From a checkpoint of a small image denoising model.
Data: 195000 training examples, 29.4 epochs.
Rows from block 7 of a small image denoising model, named by matrix and row number. Rows with one number belong to one channel. Each number is 128 + 32 x the weight over its row's rms, rounded and kept within 0 to 255. All counts start at 0. Numbers have three digits each.
After each channel's rows are labels from the 100 images, of 14848, where the channel reaches its highest value: "strongest on" is what is common among them. Only what is clearly more common there than usual is listed. The data: simulated fluorescence microscopy of cells. In brackets: how many of the 100, against the usual share in percent.
# convs1: first pointwise conv (model.mid.2.convs.1.weight, 128x128x1x1), inputs 0-127
# convs3: second pointwise conv (model.mid.2.convs.3.weight, 128x128x1x1, transposed), outputs 0-127

convs1.47:122108120125022126121163173125102142140118112136123116124152118129110125076113139133132148137105018137128079117109127133128127114127131002048114088127117131117140123120122122215116090135113114122135059135121117134131120127104129113119141175129131136159124169095133143173127113111117120096026153148196129139119134162133127209127111186127126107126086118225129166149110087118126147121126
convs3.47:111090133173255153118142134147135121136123146090115124099169124133103106113089126116115148134184130124156071115104173178125134087087112153131106100096105182130151164152169137099140116119140182081117157127125117106134111171111112104123111102193130104169114144150146103200128147101159140167144135150121074116152135127147168204159115156166123121128065186195096105108098052148087109136178
strongest on: ring around the nucleus (31 vs 12.3)

convs1.51:125122114114127109102201137000130163125095125126084119222137164131134128155124139123108110126141128118093139126124127103151102139105124150115127115129117126125117112133107065127169121136217123156123118099131106130100131133145138122136134126145133092130132115121160151082119130139131142139118159143137172101111138185109104132112103128137118155125128126120142130134154122134140138063014
convs3.51:107133039150132120138057098069142081126102117073058082145113147130068139106148095109137149103152062115134124110141136193164117146139129097137132101114150096088123089112169102139165136131150160067154125088202108134136106117133173116149144143080056119149090129132179145162160063147156125104180071096153171135129085139111107142066161175132108172129151095132104118119112090125089111169088
strongest on: smooth cytoplasm (100 vs 12.1)

convs1.3:107139123135123208143097134134113166023131030131125136115128145137133140105121140135065112149109133114166128125136121120119080126123120158129130121125131101156137187108130168108132126146100112152131137150143162113136133184130121140113121130125125105127139080129000087094132082106021139122094159089136178102117148119153150127182168125209133112125112090126121124129114126144194120098095
convs3.3:109084113129140145127175120139054164120167123078086126162149112113170117110138163132124144108088142183118141133125125189160082107148156065119140111078145149098145154123146206159132113122155138137168086120164165103178131099081124144156111133116154133146139194138158095070118172129131176137100165191158109114162112152125088155082147150106140136176063143131170078069171115043051145138118
strongest on: vacuoles (78 vs 12.6)

convs1.121:133068159107120133081110132121034102118132146058150131169127100105136238124133136168128138122087103093129140129087150133135174097120130140144139116200077115157123163163101202141125114141131148097094120064139175070104092122135091130111138151123133114148106099126133131082153100138114090131059165231116128103112165122105123147110134118146181117203114201118130138166170123107136118124117
convs3.121:165084124128140083075107106133145119133114089201093088096086116140121127106122121100132198127102089139108095136186037094145109098095171101103118186115068109138102078124079142106139140147089155104106149089162093108167118159123190134133118129127128156134148180173082105184165160151115118104151132177133174114136132120081192149118143142076113116200074127075138121114118116168116141084186
strongest on: long thin cells (61 vs 13.2)

convs1.91:127120123130120148110132127140151147113086131146139161095106133172123158102119134098135120091094131148130144125169098092118183138139119132149099150086151096124032101124183106115124133126111058160152118125135146118112139100176154147014125120176116095130124139125125121118138147128113114131095087103130115099102135142000126133134116136103255141147140197129165144162118122167141194135151
convs3.91:100127152091120145131138128131154121160136146153106167117151090136167142122130119147120126130116170143112128132111067118210124051113120167123125082117090104112159202130149110152161155084119130137080151069132077095138141130075165120152097127117111143096142144128135125107115085147127085152116138148136160143153154128000141136129127175125017144156114144182170103088118146111174151138111
strongest on: few cells (66 vs 24.8); cells: one or two (66 vs 24.8)

convs1.58:066145108131114125150168129124164141153140154100094110213126150127117113110121123104111136105168081132190174129123130125119123121135128093052134118117131255127107093096111145094118154110112136120120145171092097133132144136142136132130133096145173153179077160138124174132124123190132150110178126128126140175137125180136186103119095155113133130153160115162111108094109113123135138166119
convs3.58:183152148133143057109167150142138134100122100143151091098106201149129059130172171092149189153124106155165085099128138143128148165086098161092111195100166141106191146114156085042108160170150149133153178116101117113151127163116136120156148161165130165159164146127091131138135128087124105083096121099193165101145141207157203085128097121118115148155114173142126135176117119158144138130071
strongest on: crowded (74 vs 24.9); cells: ten or more (74 vs 24.9); yellow stain (50 vs 20.2); ring around the nucleus (48 vs 12.3)

convs1.33:139170183162127145075155131130093166127244125181101116135153081089114126122128152145146133124118118112148104131089101157132124083142100135153103165125090122145113168155105107147100083082125152098106126117093133092140110128147131127167205126109133127122183133124133137127107121126117138140130147114143122098125109134255125121115045128123055123132122135136136122135110133109144115154107
convs3.33:108152112156099120157133169129145152155079165137144134106121132088115123093118154135161088170160080135144173153141155086126148109102084126075082113089097085117104170128092092124142106141156136115125170128108133119145071096080189127100135102112103082119100121145108110105142120087126107115075137117127148161150208133255136111103195173150149131066129130094178153066122097096133127180074
strongest on: few cells (72 vs 24.8); cells: one or two (72 vs 24.8); fibres (38 vs 12.7)

convs1.106:165147132136112177146128118118159102143159141113132107081247145140132106079214144122112131132048105137107137129091121185118158132105152073079103153126115093118090112150162178116112136125139127118146119132135146096168113154127133121147123035101127145255144130115132075134133103120104149067146157137188136116144147146127172144141173122116141125127113077105141130136151106164120137174135
convs3.106:085158076147155097171114147184091096128130085150133107106126114138134117146000136138097164153097124115088110106115098135159117155167098103141217136112131026126148131065169098086086109160154069114125134135120119115158112151139095140097164110121132102134118096105142168138150153103112143177092096124071171119124091167122104170113172144120113134117129121176143092112115146142100113097165
strongest on: out of focus (68 vs 20); long thin cells (34 vs 13.2)

convs1.65:077105146073120114033126124108080126120144123059185143151080126135134132146130154175124135131166106160118139129121146139135181081075124150134109118146117135102143165093143124137107103205124115076190122123164146083113055125148098122186119119103131104104182083118118109101166106176122135132099195178130121089148086130069184137140130130117111162227116183130093131155131112077131112158087
convs3.65:149072125118114135136161146187086149127144132139085130171157079076063121115105180169107130097131145146137112169168105140099195128100154118121156193115083140115107112204116113132121156198166128072149168141188107129130080179155131130103183118130178154116141191187128121117167105149110045126097123138146171119165163140124119113141169126156108096100174146104146159143088122103086118071183
strongest on: few cells (77 vs 24.8); cells: one or two (77 vs 24.8); membrane rim (59 vs 12.8)

convs1.61:084130126120117084149155131142097112121126116094120120116145139137120124113134162109109140129130133121142130132150140163134113151148140126120142129139139000118128128125118131146196115145133117126140131141127071123119120162130131078152129121096154114161114095127143141106109119102152150133047111109109153133123142000117126126136154129138167155128140123131137129128109125139066126087057
convs3.61:095160113134095098119122131147097166133125093083116098097133057075105132158093144144075115103148141112114130126106111094155115121138105120168114102161141173116131086103126179111116140151176108150122118164182148147102133096076145094082161096145122102082116081115151137169123173127135118133127090125130097115159140000133126169148161160120095088109124097131133096139164141171113137109157
strongest on: out of focus (100 vs 20); membrane rim (73 vs 12.8)

convs1.2:130128145115128132119121193134138123130144120149100135147120128129112148077129156124128124131166101122130087071092112134131126118125213126160156216125136126124126120114159135044118200096132116141131128109129132120104125132137127146122154125134128182138124157000126117090124134143128132137081128123089126127149123106125114108108118134112111124123158123123135102120152124096135106131134
convs3.2:118108118171115149132111235158117133072125072116124187152122133108098148131163097130158138102144125148160197219097126067167071136149161115166107150129131101158158140164105136097131159171144101087126119171140142143131132163140136072140090137159050133140167141063073084190121135150109150176154136152102194113126114141125119080126138156110166163116120153143110059169134098136148074125140
strongest on: crowded (58 vs 24.9); cells: ten or more (58 vs 24.9)

convs1.105:174102085112129127128184133134128115231112000107118152130122123153129137145140086156180114144068153119123117126103188119115168125162133139140133084152160129104115149131115120129130126126131093094140120107116151140128158017069089118143127120125140113116095117120216147111095135153191131131113136175108117158155143132084102131067110123166157095121174115120178118165130131167073127105108
convs3.105:138058094171146157143122109087146180048162207136184133210115118133118098150111148138169116156109089149110097116129140082132120110101133125149160114161072133114046115183152069062176112118114060182137156115123103157130148112145126155113112144109100167135056152140124109124127178128149085186136101096097093108099116118153121160113169157106089135112122144148105133116169128107093187179107
strongest on: fibres (100 vs 12.7)

convs1.39:130121112119130126131131154138127125120136126144100117117132136121124122119118113139128128130167117140139155118119135145120116127120255135014127190128131142138128112128139137134142000125133128128130106136140132147124122117127124127116111122134127124119126136116132140110123117130131131132140129126027131128118133122137133127117151130125136144126123121122128167125122133129122130126117
convs3.39:117126108130141133152137103112143093092145130118137137115118121091115145134146169068139161117087103125148217085128149125129173107135242149210105162137126152086135166125141103148106000134145138134103128124107110088116153152137128139177158126120105122142162142147107107166125116105118124130117118152030156129162145122095135144117141139130131118110111142090164132157148099158126128117095
strongest on: ring around the nucleus (61 vs 12.3); crowded (61 vs 24.9); cells: ten or more (61 vs 24.9)

convs1.31:148103148108136181124055127070138189121204082156111118146131146108120140134152121067148166092101119114090103124134125079117096134133121179137156138149113132150115117120109070111117146141126135108120123106159115141123126084105151077162110128134096104131133118128071135109124247061081134107143082110105165132122156164094122119168052129178099165156131126122110132130217121140219118055135
convs3.31:173122157075110099131077124093152080170149141119132170083159167106151188081070115136111114119172194116144181089102142111117180104109123143142131160163141106167153144118116156146185171129123101103137142148154103119114211084124110121141136121156136134136159127122085160167095041111097097122073163114117134153079177157107085097132093103215146166153127099129170168070157133136066136098129
strongest on: vacuoles (55 vs 12.6)

convs1.70:136139131123125172131131127133138106167116151135129127138138122125133101136128113141242133138136129138200112123136138181139139104113122135106136125114125119093134140101111140126134137122157140113124130144116174123129120141089119123123123124140115125126138136130116166098118106199255157142077047127143129164135138124127093131182106127110155102108102121133108116128118129123101127144057
convs3.70:113115127147108121077170145164136145177198154184115128155126169159156150180144169122140079098099096147130115144115151160130220099119152110160150142132134137132131104136123131049194117101148151139109112135102041081176094150166116175153118136114168130169139089139100129082093127129043206177158051170162155097132089128152149108162153118143158148157114135120172089116124119103121096122098
strongest on: vacuoles (47 vs 12.6); long thin cells (33 vs 13.2)

convs1.43:148160125181136123190161129130075175140048120108120064112160085077119106122126132157133142118080128143133127133161151095107065102136175168101108119180126122162132116141122152117129161090149185136000137106087113167140174123135132126073176135098107133133180033125125137103127135077124152123127170117169122145143169125040148137096139138144175104123163168123123141134176133104131153146147
convs3.43:091140059159136123107129131130148108123061126124105097156083151077152132137149104127131144137098188094127085090042139136160129084111111152089141110129123107124120143119121149127172142180118183163000141112145145129133085116174143106167122168149151110118110068091149163120160145153106111123129123099083123127146095108207115158121062096134142148122069101103129097206160153081119110106094
strongest on: crowded (72 vs 24.9); cells: ten or more (72 vs 24.9); ring around the nucleus (40 vs 12.3); long thin cells (32 vs 13.2)

convs1.15:157105202130125134224120121114123149129060116112085096079126215139112112141139166137143125115109152132134123125147148144108200084149126140114133124139131138094080135156137099110038146119137132105102132113195147112127140160168135132088095131183141095115141116127108131085108087166128102139112220099144114143131219131116115131135204130133097049141113140131171131151187120158157151167071
convs3.15:193096108145128083039097112111148111133154152117151144088119059073093139150135110133131125114135151134139154100165121114124117116122096131121134078117118090097087101157123176130214092137125104140141132107214112083128172112153103161162078143134090106119122100118180146164135113070101167176094213147199136128139149103141103108141084106145071210084123157119109094119131146093134141159074
strongest on: vacuoles (30 vs 12.6)

convs1.45:172128127117130122109193130083120188133087175149125113174132172131109148133119116118091213066130133123222112122145117107114117099118123146130102112143128137116137135142122077103106135170092108130126133124152075137148151050117119033129132137117094118130111109133114133121139109145124095123129150207119004090123142145141049127087116134101137126134125123128172127096147129123153114065026
convs3.45:162151155138137144125089114183103073154113179151112117167144141152014153103076145117120114110097135075147138127124121150178111146123136149123092147129111116163127125148141094130126154106069124124122119110148213133140119164133148061090128129096077097149133181122144159166114154178160100120143158079095223152148165110083178143136093116180116111127127080089132145122120119133071200137049
strongest on: fibres (99 vs 12.7)

convs1.44:156150145134133141119153135138137129130123001122116129109133146146120125133134048132150126126131127146114118126140166174125143114169113150138139117098166133103081124141156100135157129130147134185144125117109151130146135147016127127160139125104139124125125167126229158127124129227185107086143116125112087174115156123122067139108129128023124114144168114128126118155058129228114151090139
convs3.44:144151123136132146162219155175135146107156025097122105077151103190095132128169101131148116128143133113128096154155058132127091095141163121112093113137135116123147129099100183159080116150084175172146100124162126106075123134184142134124106134151121132149138134108145159084093052156100139083101103228176208156136157133159117143162101147147113091107113114097157127083152101154171138088101
strongest on: fibres (81 vs 12.7)

convs1.52:136132114133255132121131149118114153127155126112106127106190112135138145052119136116132117113111123135121062128115119120134132162112109088060117085127126113123133143109113122224115123132117118130130056134143135133124129123120129122121122078098114097084090131090138135148117139127123135130046136150217133132127134135129110172123128006133128106125065128255143104128129090124114141105154
convs3.52:164186136172000150161086084155124163151130153135110114122140098127139128154122123152132128172087107145133108116152118159149125184127151084098160168107140115123181112114074100119122125073120148173122055122162151146134163117125142093160139155091114174116149135073141097119152131114125086157135124114087105133101142137165087103177135132156103147099142159074108075113146154124147106103158
strongest on: ring around the nucleus (36 vs 12.3)

convs1.85:074123167114137120138125134142127124152141106090111023108116131014123145139149116110115155133082150111152121130123158036090159172149136134098153128201036141133148137141151146117174108113129129113084137127133087124158153172175121165178156139113086179149125114137134126058102153106136116124106104129140118170144183133167089139100163121117167085162099091119075102082156122107131157197099
convs3.85:162154137094170144136169108161107144113164124157137025128114124013126157139148168160132149110121116141140130126165168118114083196132094114138128106142034163131066143125139129141125142097136103102127106149173097183138121160130137070229144099123107118134140111136131077166111103128113170147139164172139101119085171139090164130147165092154117125174165064121143122063122133147113085132113
strongest on: crowded (62 vs 24.9); cells: ten or more (62 vs 24.9); membrane rim (41 vs 12.8)

convs1.38:046107133120115199128138126133140173161118144102082126172133132129118104129255164111097122116112153124095132121151129206137144138131120131128160142128124044157104084126168126120150130117133161121102131156087163126119107169134134105112129133134140100143122110139093102156136124053133146218122088143137031078126097035117162141121144124107155167130105143138147160112113107148178103078111
convs3.38:126127099139154210134100136140098078135114127123133109173112114136150145117208107142143161143107097138215116106148122084148112149123081105118187087099136235062129093127124131149094096136062093122151121077050077131139121101160094139135114129122113124113094090138174115122190123084125128201115152119153225162112116083102111120086148133145130113108072120154121145121124122128095087116144
strongest on: out of focus (77 vs 20); fibres (59 vs 12.7)

convs1.116:125126129128125096151109115119120133142133125159087146081145096122127135117122096125061139108095114111036124132081117143115124174115130125126181145128121140112125135133147178151134130123005115177129132133175112140109123180094130136137145134119125170129100142138107177139134189107088105201191203171125140072130127108152130131197154133118111164139069125133155127096122128119255117153136
convs3.116:124146158119130100101128104109138120143153120164140113130139137136127160142107161145169151111141136108207141119073142123124127121137153146131150166167138108180097116151082107086080151085252148130128137166227104112191089105142156118122100119121138188121090113133127204109111150142134127170152229088129112185122090161131171107115124100124132137112091134125136141094114118142223148072082
strongest on: dim (81 vs 24.6); membrane rim (62 vs 12.8)

convs1.64:140125118121255115138147148137138122130159137121126113138227139130137104069128099182133121121146031114136115133065120172121143138148118117078148106135131124136144164107150117158126117127126145133128096137095120136118139143104130113129121198124125122103098162115126111131128119132134142136085133129145136122119153098112113255131126159154125115119116096097148107123156000119125104148119
convs3.64:160111129116104141183133158087135142128108121160147134143115085144144141149114108112129107120171044136099127135095151116130131164147120144121116155132124136158114082110109132184150115144100119104100101141137138151173141081188149088168144051154115129147156127145127159086132160101164107126134138139168145090170102135109089145099129164128125089152142179102159149121130255164098093106083
strongest on: ring around the nucleus (29 vs 12.3)

convs1.110:130123121134228139124132111123113130129128128123140125123134140135137118102120158129130125124151154132130140126080140106142123154121116108128108200134125132148129135113133134178116120126130129109130118137134145132122123102112129123139123082113120141118118124122132134146110132121121140130103129127110140139133120152125126255127134000112112145126113143255137127127106000128123137114145
convs3.110:112133152158136171092109079198125169146107104180133099125119196124136109141098114117139120122084119136176142099146131207137059088096135185106113139104140151079174103164156071145159144177129151151151110098162137151068118154138131103058122158126140154104175143117110082145137159106136147141134149187144040113102141111184141108123139237184136088122125120182109137129136161131166100139120
strongest on: ring around the nucleus (31 vs 12.3)

convs1.102:069132059123173063108127050141106104118168129116117167164133088135115127112032071147162143119143119134110160165114117096111093129174138077126180147127164121153132117152132168159151088153151139111147236083166102180109131129124118109129128129137131130086091121206155105149124133134145168143136146151133167170115053165171123102132059127157085091134148125125129106098128166126053120145141
convs3.102:145166129148103185131160097155121138112159140080078136150125135144119066117163184080147092137136126140125140135111139069124089118121156100127066093142157088131166149106134104178109149172163133091085164151056091166111144175092164150124142138180145191116130137133099113160082102178100113117151120158114154164134158146155163139147122147174127061159122046181128091162211211143159144127151
strongest on: fragmented nuclei (36 vs 12.3)

convs1.95:160123146119133139090101120100131119112125147091148137106130138188125175098125142091120130206120150138146121124174097208051135109147118128137098133132176141154133134061097127114134131212113095140124142192096165132166097140118000120105143121099171140107122179132127115073124119128105087121120178217126121081119138145112100132173090125162145127076124123120078084167140131081177119155154
convs3.95:109136129119146100198096125170168120091155161107060153133126109196125141097067147114107123156174144062108162140135166121125105124121092106154125154088131198129123130134152114182108133140123165142137095150138077133038137094152072123118143082118106154136152100123156087093152147107153091072126133064127104162089091165112138105191169154153134161196165118118205153178141088123165115137180
strongest on: long thin cells (54 vs 13.2); few cells (51 vs 24.8); cells: one or two (51 vs 24.8)

convs1.80:147115136138128135130100125145133164146088169144153139122146159148127176113158145097096143132157130125110126120139144079118134145084134152124176134135164136170142164125096143132132121149132107091138137119167101129113120072094068073139132130151153155133115068128255138146139191159243117065116109201126079020117132106114096140050103134130146125119148110122117102124138125147134120153104
convs3.80:122185151154131087145106158192136159088072071146157122144155121121139132148092096130091102138118103173115107137113130083137153109178108099115092148192114185096138101132117135156048123145171143164132154088129106142128126095148150165157098093147119130126103124130224116158133048155184093162163152108130099041113145138110186154176080133160104101117110072143050131151095144121147092107101
strongest on: membrane rim (74 vs 12.8); few cells (68 vs 24.8); cells: one or two (68 vs 24.8)

convs1.117:137086137135125128065197125165137137115139145056136152057125071144121137119136126121136143127146131125129137128065149095126162121116127099163135108093164100054006095147119146097120115137118117147130123076158100030115170091086112142086112131090143118132163150128105098127124131175118208163105118181082135113142143111114158134105117122136153100128121126132117069194135116228130110122160
convs3.117:153162155137116076127089152124145154184094117091221171090119145134098157106186154094139134149159119125127113105123113141171093054139153105107148099117136108097095114096134138104124076130126139129156099075126174065147144145116122128091110134102170134116092158128189166126161132166131175108169083113140117123105056146144107097144152108153186073112097163164120049218112163155095158143190
strongest on: few cells (70 vs 24.8); cells: one or two (70 vs 24.8); long thin cells (34 vs 13.2)

convs1.12:105128138129141109131141126112126129132132122131126130138145113132136108116066154137115141122115144126133100129154135126144112132143121141150175136132119255106136147125111126130124123153106142123131122154138145129142122131102129108117116142148132102128129112127089153141126122132135149173081151110118103110126140255122125123163108113121131115122130131115108132130142138126164127151125
convs3.12:114128146138140178150067140110125131136134101088127118149120108107146172126116111129134102121150113122103135114173099074151155110138089112115151105124138137120166151129125136133126102121145142133114113116154131143082129077072110142158159077149126130092136119107155105110134174123099132174114096183180110133110121000147111152163167162124131126127119112171132163153130116171143119134153
strongest on: ring around the nucleus (85 vs 12.3); few cells (56 vs 24.8); cells: one or two (56 vs 24.8)

convs1.16:156129115128126174120098126115118140135128141138127137100116107130125115169000096166175124137129130126074145126115126108137131140113129161111096092122117191141153156123116135129127130100100117153128125134147136125120121144102121158128138121194105133131151146127152122102125107160089147091092083135140166127126117255127113129119091133122124120122123147124113134127122117117088120105183
convs3.16:110117133144140140153146135130145134131111128153150140134132121107118097134115105106074120142128133127094098134143125156121165139123140157133083121148133079136112136127138129097166119142091142105128122130110152115101163167092111147143161097145174138111134133117136077131111124137085140097129105131139105126102112255150146112183115113146133158163162143137107135173125139147130092112099
strongest on: fragmented nuclei (75 vs 12.3); dim (74 vs 24.6)

convs1.126:194022083011137116092128125120161173143151116117136139180120061112135146154125128123130145110130137115146128129138144165157069075114099142134115150134046131147142198127104194128134141098136129128165128128063113117131183125103109140158037124152068123125132173129125132159193154178124145129099145131133123131108101138172060118105130120106124101154109105128045132105124140134129150129137
convs3.126:180130099109143153130150116110169116110149166149165111199126097163117142145099101163143208075181148191135106116124084156136083171106070161123162161079241104119133130175121168155121096127121154080134113157101126113124161090136117136153185137185098098097120106102093094168127175133130126097101134130123148128119145113182190145134102140153115193144068067121163105168161142113131133079132
strongest on: membrane rim (44 vs 12.8)

convs1.63:106136127135225131134146127129140115115111125134110112124000122131109134093129162111128131137085018134137119124079130093123132129125135085128111134140128132153128096101093127124125130152117125128124128157130142141130122117126122110125127009131122136182141130119129141130120132135120093119133148110133130133120124145141125050108132253117131127127096093144135131137102041132124131130109
convs3.63:134107096088068130115144127117123112112125111140139136127043135124131123129117111148134108083152162117115135115156131140137121089144115212115114130154129142157119145140140136150124125167115104090136146091135119138130124150146112163096103015155157112245113119141127128111131146123155157126116161118139131109153110118128147213110150030136144082148134097255105105136114025153119124136106
strongest on: yellow stain (46 vs 20.2)

convs1.83:109137090152124163122101135124223147193053023080109127108147119092129139147153044079112149124057151133121132126141117097132141097134125110141154100113126126164175055105121066116156121098126115212126123163141146187155211098098146123142150134120134120133068198124104112122129141063109121141153107115119129155125123135107121112123158124148142112134173126128110152103184126190123128170118
convs3.83:123036118094130156135151102134176106091222103082154086172149189203119092194130174116139105148130093148109148124105152104153109143117119172127158157099118140132090120149123101071119165079125108181101130165135108128087186147107111124115179113090104121148097092137139098097113165102144109195103128094102077155132112121058143148127129166069127177142165106167129148141093125080133087134075
strongest on: crowded (54 vs 24.9); cells: ten or more (54 vs 24.9)

convs1.93:141108124148133130116116052127138127128131110129128128141115131126122130105109162132129138124148126124142186145097116141132113128137152116169132228132119123125149118091137116016133093094134096140138000129134129126117122136133136152141133125132146235134136148245131126061109143133127137146042135124135127131141136123120117129112117127110125129131140168129159110133141129107124073174141
convs3.93:132091134141120136188126204101169146163150126154132131147103164097118111119147119109117126103083129096134202206107070100145133148113171135090159154127142121121114081171191126177137159105150128124111156180106130113148141144140110138142095138104170171141113132000130116157158120087127112093076131131148095133148118121135186112124145124132133121127119147120136138137097120165089084172124
strongest on: ring around the nucleus (60 vs 12.3); crowded (55 vs 24.9); cells: ten or more (55 vs 24.9); yellow stain (45 vs 20.2)

convs1.104:096151157123119109183139128053179034136113108147161104077135116119132114082189130115133100129111110124104151133161111096132113084122132107106093131103115130066128132160135144115090125128068153156133132123090140127109144164134152157131109133138145173117127071132128133113116060162082145178124255092134132195125189135132147121154144130132134110150138137132113136133161123109064157099187
convs3.104:101168126142115130106120127184198155111120148185110183046100164147099146080145159069125175142164137101090105117141141172127111145109147099126120111134098146157117143142125136168188176115154115088108116134116120134124141111125082120094138134120071164171163161105098223125081146097153143158127225119102099126137178136130098149137136136133120131112173063096210131136080123132114174208151
strongest on: out of focus (61 vs 20); crowded (53 vs 24.9); cells: ten or more (53 vs 24.9); long thin cells (47 vs 13.2)

convs1.73:146098156058143138141121124129157112110136126130123158134091129185138110148146083157127164131115132128122103134204150108136164088116102109134130185151009133081121171164225075135160136130119189101237140147093147172152124110157137126130125115140158158125098150143130130139128141145125120102135117141113127117124102124210101116152118129106112185131163122123196100072104123133148230151116
convs3.73:155117095156123156128127130144087100143133155115138112139077176167137076136146103159153107111112212085113087083084171122096103124075158130154122115166065118108171060114111218138105121164160122131049131142151127130117117124156061088140118146090120114091117103091136092093120094143128105101160086138131089143122118094212110125110122071145101180161062100113129139220100159113111136136122
strongest on: crowded (64 vs 24.9); cells: ten or more (64 vs 24.9)

convs1.100:077228107142119137116148135109129151132084106104138133118128193136133078141120145087137131105182101124134138128189093083042141123129137114120120106117165118149080151202128100114085140099129111136077133123111182121115056163184131117092117136146171131130201064134133105107053130140135118132117123200137116097122139146099141123132125127113164145016080195125162098145150115120114102149149
convs3.100:119163131126136127145166153135154045092194108129107094113122097107128175154134148168136206113135116186091127147135070153155158131100123182139128147076112171137135135219144188162148115144143147103105085103131103132081130106128154110113166133139117134090141127114115110118184176123113160117106126024127136135071141125176114153141085109156109135240109097123131135134121155073102137057142
strongest on: membrane rim (74 vs 12.8)

convs1.111:126096146112131126187157135127158139137106159101120140164110122145085142169133127132121088130109102167134119132128101048142117217093115142104126159177075110084081210147195128128124102083142222175139127119100217134062095148107175091124128133187153131140122125132150222116083123161122087067141097089132090167081101129106112135111147116139108105111115171110140100091122118147126112131133
convs3.111:167211097085138130108170122075139132076088104122116077125130075116125157128171124089116158122102103077144104133158127101130151224133114143114172094108055108113120063112158141122163093171105121059131151144173173064094116119159088145108099150160066102114095127138076084071190123118120166143103138128169086139164125113161108169136110120108061150131088129090114143143137113163171132127123
strongest on: crowded (77 vs 24.9); cells: ten or more (77 vs 24.9); membrane rim (30 vs 12.8)